A small image classifier, trained from scratch.
Model: 5.99M parameters, 24-pixel images, activation leaky_relu, depths [4, 8, 4], widths [192, 384, 768].
Training: muon at rate 0.018, batches of 64, held-out accuracy 98%.
Rows from block 4 of a small image classifier, named by matrix and row number. Rows with one number belong to one channel. Each number is 128 + 32 x the weight over its row's rms, rounded and kept within 0 to 255. All counts start at 0.
After each channel's rows are labels from the 100 images, of 14976, where the channel reaches its highest value: "colour at peak" is the nearest of a few named colours to the mean colour under the peak. Only what is clearly more common there than usual is listed. The data: numbers of one to four digits printed on busy colour backdrops. In brackets: how many of the 100.
# convs1: grouped (4 groups) 3x3 conv, stride 2 (model.blocks.4.convs.1.weight, 192x48x3x3, each kernel summed), inputs within the group 0-47
# convs2: expand pointwise conv (model.blocks.4.convs.2.weight, 384x192x1x1, transposed), outputs 0-127

convs1.35 [173 110  56 132  91 134 126 111 136  80 135 105 125 141 112  92 111  70  52  69 152  67 130  93 139 131 100 147 114 151 166 140 124  67 117  71 156 116  82 137 149 117 104 115 138 136 108  97]
convs2.35 [ 71 102 136 132  74  73 119 111  81 134 183 101 124 205 152 186 131 118  86 158 120 119  84 115 157 124  98 154 150 103  92  80 189 202  95 103 128 124 134 132  47 115  83 143 127 118 107 104 111 111 111  74  86 121 150 115  97  90 119 112 106 142 107 128 124 158  84 137 138  96  94 160 131 109  93 148  72  95 116 138 153 105  96 121 121 174 182 116 166 149 145 138 113 144 117  69 120 191 100 171 158 173 140 107 175 104 101 134 123 219 121  46 130 109  91  80 120 149 109  88 129 136 205 138  90 105 139 148]
colour at peak: pink (52)

convs1.116 [143 139  97  95 122 226 131 147 121 139 171 121 104  99 105 118 142 120 161 145 134 184 119 155  80 138 154 187 114 197 169 123 137 134 119 158 153 135  99  47 155 129 150 156  91 126 128  91]
convs2.116 [170  99 106 147 113 148  85  87 133 107 114 148 103 153 118 103 143 114  81  94  85 147 138  97 136 159  76 163 135 135  47 143 169 111 137 174 143 125 128 155  84 119 161 118 205 154 122 205 122 138 218 148 118 185 127 139 123 141 196 132 161 120  84 115  94  71 140 159 100 173 118 125 112  75 146 119 112 126 117 143 152 148 126 129 178 151 191 157 144 159 128 142 201 149 106 139 139  68  81 170  99  70 136 133  96 135 113  88 116  58  88 133  84 182  84 140 102 235 158 103 158  88 121 160 177 131 155 124]
colour at peak: red (68)

convs1.0 [ 93 140 141  90 213 179 194 117 133 181 130 103  95 109 117  92 127  93 108 142 150 135  99 160 160 138 195 143 107 140 111 119 133 157 174 149 134 128 117 110 104 163 122 175 146  58 124 164]
convs2.0 [133 110 155 135 140 231 140 120 120 136 110 108 149 118  58 157 124 115  62 127  80 161 162 164  69 125 142 168 119 157 102 127 155 123 162 177 133 106 142 131 108  93 109 103 122  76 111 109 135 111  80 134 232 176 129 181 135 143 118  70 187 122 110 129  68 187 135  69 161 107 118 121 129 113  83 156  82 116 124 130 124  95 211 127 161 104 170 110  82 132 164 123 180  97 114 104 141 125 123 113 109 150 122 119 139 201 163 110 125 132 141 127 120 124 132  79 102 121  69 105 132 111  59 152  80 118 163 132]
colour at peak: grey (60)

convs1.163 [ 91 138 160 115 124 145 141 149 172 134  71 126 115 182  99 100  75 143 131 182  93  86  92  74 147 128  89 118 153 108 166 169 207 148  85  81 134 129 138 127 168 115 140  86 165 113 142 137]
convs2.163 [ 82  68 120 155 100  81 129 159 164 124 139  81 151 100 143  82 150 129 136 171  91 103 117 142 122  82 103 165 115  88 166  76 120 146  54 159 161 164  97 143 129 197 121 118 177 170  88 135 110 103 134 137 141 190  99 146 122 112 105  89 107 105 138 185 139 144  92 177 161 123 126 158 151 178 136 107 134 140  43 158  82  80 150 186 117 156 152 143 165 111 117 104  87 143 163 133 114 112  77 126 135 121 101 139  66  77 176 161 135 139 223 116 140 129 115  84 148  75 174 154 107 113 151 149 131 176 135 162]
colour at peak: brown (78)

convs1.58 [133 166 162 145  92 121 118 134  62 111  67 123 175  94 145  39 177 120 109 167 109 129 133  94 130 180  84 124 176 127 103 153 118  97 127 143 141 145 109  90  65 145 101 110 113 102 123 152]
convs2.58 [ 99  88 105 145 104 125 154 156  85 211 188 144 119 156 125 156 147 160 107 146 112  96 160 136 156 101 127 101 172  96 132  89  99  89 117 122 136 201  84 165  69 150 102 142 149 114 102 194 102 201  90 133  83 102  94 118 128 164 117 123 112 147  97 105 100 150 159  93 104 139 182 154 138  88 149 142 126 185 176 130 122 125  95 141 133 113 138 116 105 228 141 131 141 109 143 130 115 171 140  86  96 158 115 138 149 114 126 155 108 152 184  97 119 119 168  98 140 103 149 154 100  77 119 112  83 165 159 131]
colour at peak: pink (40)

convs1.186 [103 153 107  76 105 113 128 132 136 117 102 148 142 108 114 196 139 191  39  92 102 138 116  93  73 145 128 125 120  78 120 100 165 133 183 165 128 182 113 142 104 136 136 151 179 148 153 164]
convs2.186 [153 216 144  84  92 104 148 176 114 122 126 173 133 103  87 116 138 170 114  96 112 155 136 114 117 153 110  55 110 163  88 162 127  68 135 168 101 173  73  94 141 128 183 156 113  83 181 206 140 157 131 183  96 119 130 151 167  99 143 151 182  85 163 158  75 173 176  42 156 141 129  92 146 116 118 123 143 117 110 134  75  43 172  77 100 113 104  70 140 183  93 194 130 184 102  83 163 122 135 158 129 155 116 162  97 108 100 145 126 150 146 122  84 159 104 116 133 174 124 126 133 134 124  84 159  96 118 151]
colour at peak: red (44)

convs1.9 [107 136 149 134 126 108 115  84 102 152 158 113  80  78 181 111 135 191 195 175 160 186  63 173 156 118 132 109 137  92 109 120 155  97 114 165  96 157 121 133 159 120 168 157 128 139 168 102]
convs2.9 [162 119 171  83 124 159  99 119  98  60 134  96 115  95 109 114 110 176 170  97 116  62  99 139 199 122 137 164 176 127 104 130 137 124 117 214 109  93 127  74 119 143  89 111 104  76 150 117 112 148 129 158 122 184 152 129 131 117 158  70 108 115  98  83 124 148 132 115 239  85 150 172 113  63 124  93 124 137 135 128 130 143 201 134 185  61 107 113  72 138 124 116  91 129 121 228  69 128  40  61 155 107 194 133 116  58 171 129 147 146 121  71 112 144  85 102 163 163 195  44 163 155 109 186  88  72 131 138]
colour at peak: pink (41)

convs1.171 [159  71 131 145  65 148 175  95 128 122 103 140 165 173 111 123 137 155  57 130 117 125 124  93 151 153  94 102 136  95 127 111 167 184 194 136  66  73 114 123 151 103 149  84 124 137 156 126]
convs2.171 [157 217 133 125 128 122 102 137 209 199 139  95 106  92 124  96 132 146 182 174 138 142 214  57 146 131 127 186 124 110 181 150 140 121 163 143 149 115 126 178 106 143  90 160 143 108  66  95  80  95 107 177 145 117 109 126 143 100 108 134  95 138  86 114  91 137 101  70 131 139 119  80  59  98  93 178 149 118 181  83 160 124 117 119 106  67 154 144 141 133 147 119 137 101 230 120  96 104 155 131 101 182 157 188 163  97 147 129  62 110 133 132 170 150 166 118 136 102 144 148 200  97  88  94 131  96  98 128]
colour at peak: pink (41)

convs1.126 [138  99 184 172 134 165  92 161 131  62 126 119 112 112 131 184 129 108 117 114 111 119 106 220 156  96  77 128 149 121 147 142 137 145 153  98 167 127 114 160 119 120 164 179 150 152 169 194]
convs2.126 [ 76  93  74  65 139 150 140 174 125 122 118  95  78 161 114 127 102 104  90  77 115  96  93 150 164 116  77  97 116 152 170 102 113 119 144 106  87 137 124  93 125  94 165 155 114 136 131 111 127 128 183 116  93 130  45 174 119 218  82 127 111 116 164 162 100 149 118 162 111 137 128 136 159 126 170 109 141  92 113  94 133 111 100 146 114 104  72 121 147 116 187  83 109 115 122 120 156 164  82 129 155 114 129 119 117 100 136 100  94  96 116 124 162 108 123 103 118 128 124 128  77 150 136 164  98 131 202  87]
colour at peak: grey (52); green (26)

convs1.166 [180 119 155 100 105 120 135 141 141  74  65 130 155 119 110 151 118 141 113  99 128 104  90 111  98 146 166  94 104  99 106  98  73 143 193 241 114 160 111 126 118 138 133 169 126 132 169 125]
convs2.166 [ 91 109 101 164 126 145 141 127 122 103 131 145 103 113 116 122 164 138 115 144 180  70  75 102 126 126 159 141  88 151 122 149 175 128 171 184  94 218 105 112  98 139  95 175  46 123 136 129 121 167 146 122 129 139 171 144 138 122 144 174 172 122  96 173 129 155 113 142 104 144 166 103 140 173 105 107 128 102 140 125  83 103 137 133 100  95 196 121 136 150  97 165 157 107 143  80 162 152 109 172 206 129 109 106 165 158 165 118 139 147 101 140 143 144 147 110 125 129 103 120 129 159 192 151  92 106 135 116]
colour at peak: red (44)

convs1.98 [103 131 103 145 169 146 134 187 195 101 178 152 151 125 111 167 126  79 126 139  96 109 104 192  71 134 168 108 132 109 148  87 132 148 115 122 127 158 126  80 136 155 138 179  83 195 160 148]
convs2.98 [112 111 147 190 150 109  85 153 119  96 156 159 140  84  37 118  60 139  78 135 117 136 102  72 139 173 137  74 109 114  68 128  83 136 183  85 100 164 126  97 146 111 129 130 141 161 197 123 166 158 145 114  67  92 206 111 121 128 131  91 170 123 144 160 115 141 111 100 154 120 167 100 160 114 148 142  83  90 102 108 175 100 155 103 131  92 171 147 141 117 140 146 119 111 106 126 104 133 156 154 114 143 166  97 115 144  99 120 177 135 133 149  94 126 143 174  96  32 176  84 132  59 122 161 132 144 113 147]
colour at peak: brown (77)

convs1.158 [ 94 161 120 135 108 156 160  85 161  98  66 159 126 191 127 124 138 125 163 118 224 183 106 147 129 139 136 187 158 128 100 145 120 115 153 121 153 136 124 181 117 120 134 134 166 201 121 111]
convs2.158 [131  93 129 146  88 169 126  97 135 128 127  51 130 121 101 245 104 103 108 128 102 147 172 197 142 150 145 107 119  84 137 169  68 125  95 145 144 152 139  65 142 145  95 124 119 148 179 160 148 118 108 125 144 150 159 122  44 161 117  60 147  93  99  72 140  87 126 168 146 117 103 160  94 181 171 111 211 122 167 128  98  66  77 153 102 133 143 122 114 132 136  85 154 122 100 155  68 184 152 160 162 130 144 156 107  94  80 109 152 128  48 149 113 148 153 144 107 135 126 171 150 156 154 134  71 130  76 110]
colour at peak: brown (58)

convs1.115 [168 143 112 145 140 124 118 116 142 129 127 141  96 191 117  42 105 128  84 173  80 156  83  83 125 118 133 122 109 167 122 109 131  47  90 148 141  63 122 106 126 157 148 136 129 155 160  74]
convs2.115 [158 114 109 150  94 110  73  91 131 104 119  83 156 190 152 138 107 121 108 175 129 119 136  85  92 140 140  75 123 130  89 124 134 153  91 154 160 135 169 110 160  80  99 178 125 115  78 215 138 124 139 161 103 124  76 154 153 116 131 130 115 138 121 142 154 115 142 142 175  98 146  84 189 112 115 123 173 160 154 173 127 162  90 131  83 124 150 144 192 111 104  98  73  84  69 142 110 116 104 133 139 182 106 101 132 112 128 162  92 179  69 144  96 108 156 150 105 145 171 145 168 102 108 130  84 136  99 190]
colour at peak: red (40)

convs1.53 [124 182  96 118  83 103 100 174 130  88 133 180 101 163 118 124  72 143 129 103 161 133 112 153 111 140 182 219 108 128 125 169 125  80 128 148 135 143 172 105 148  75 170 142 124  84 112 150]
convs2.53 [148 128 102  97 125 177 116  78  93  56  84 118 108 138 124 150 139 134 148 139 135 149 102 138 106 131 111 134  89 122 136 124  65 135 109 135  80 124  82 116 114 181 117  83 151  85 174 173 120 126 174 188 123  98 111 184 108 110 124 169 169 170 116  91 106 108  93 112 144 119 188 123 138 118 150 120 100 139  97 125  33 136 204 114 154 104 160  93 124 111 101 210 155 121 117 100 122 131  48 130 126 120  95 106 106 133 129 170 115 113 126 104 136  89 168 128  97 108  79 172 180 154 124 100  84 102 163 154]
colour at peak: grey (58)

convs1.177 [160 137 114 114 123 109 220 138 139 169 120 206 126  84 141  79 159 116 123 107 104 158 101 156 131 125 106 152 153 142 169  83 134 157 102 159 184 128  75 155  93 112 118  74 153 125 151  96]
convs2.177 [126 124 175 118 123  60  97  80 131 156 111 135 155 105 164 194 108 141 107 103 144  73 132  81  82  98 128 110  86 118 140 117 190 114 132 130 162 182 192 101 134 160 118 117  95 110 177 152 151  71 154 141 119 182 105  87 145 111  89 213 140 122  99  89 137  58 126 145 163 183  93 135 121 104 150 149 165 106 136 150 150 136 113 161 170  97 139 150 115 110 145 120 125 152  99 160 162 102 175 176  97 110 140 130 119 153 163 126 144 116 106  98  93  47 104 130  39 107 162 136 104 170 164  92 175 120 127 121]
colour at peak: grey (74)

convs1.62 [150 130 104 136 158 101 210 128 156 134  85  93 129 200 142 181 100 130 166 144 182 135 155 152 140  97  93 110 164 171 116 109 132 120 131 151  96 110 197 145 126  77 145 149 156 178 104 112]
convs2.62 [ 95 165 145 124 107 127 170 132  94 150 107 101 127 109 106 148 140 159 142 164 145  86 116  75 134  76 171  94 155 129 155 109 107 101 133 151 104 162 135 170 200  74 154 163 161  88 132  61 138 120 137 130 143 154 100 163 129 160  91 153 125 161  91 107 152 191 140 154 163 117 103 157  72 113 106 190 140 133 143  47  87 181 110 130 107 139 115  73 166 131 102 157 149 175  94 107 133 138  93  84 137 146 134 135  75  99 177 113 124 163  81 154 196 154 109 167 107 163 204  75 154 180 176  95 113 191 130 130]
colour at peak: brown (74)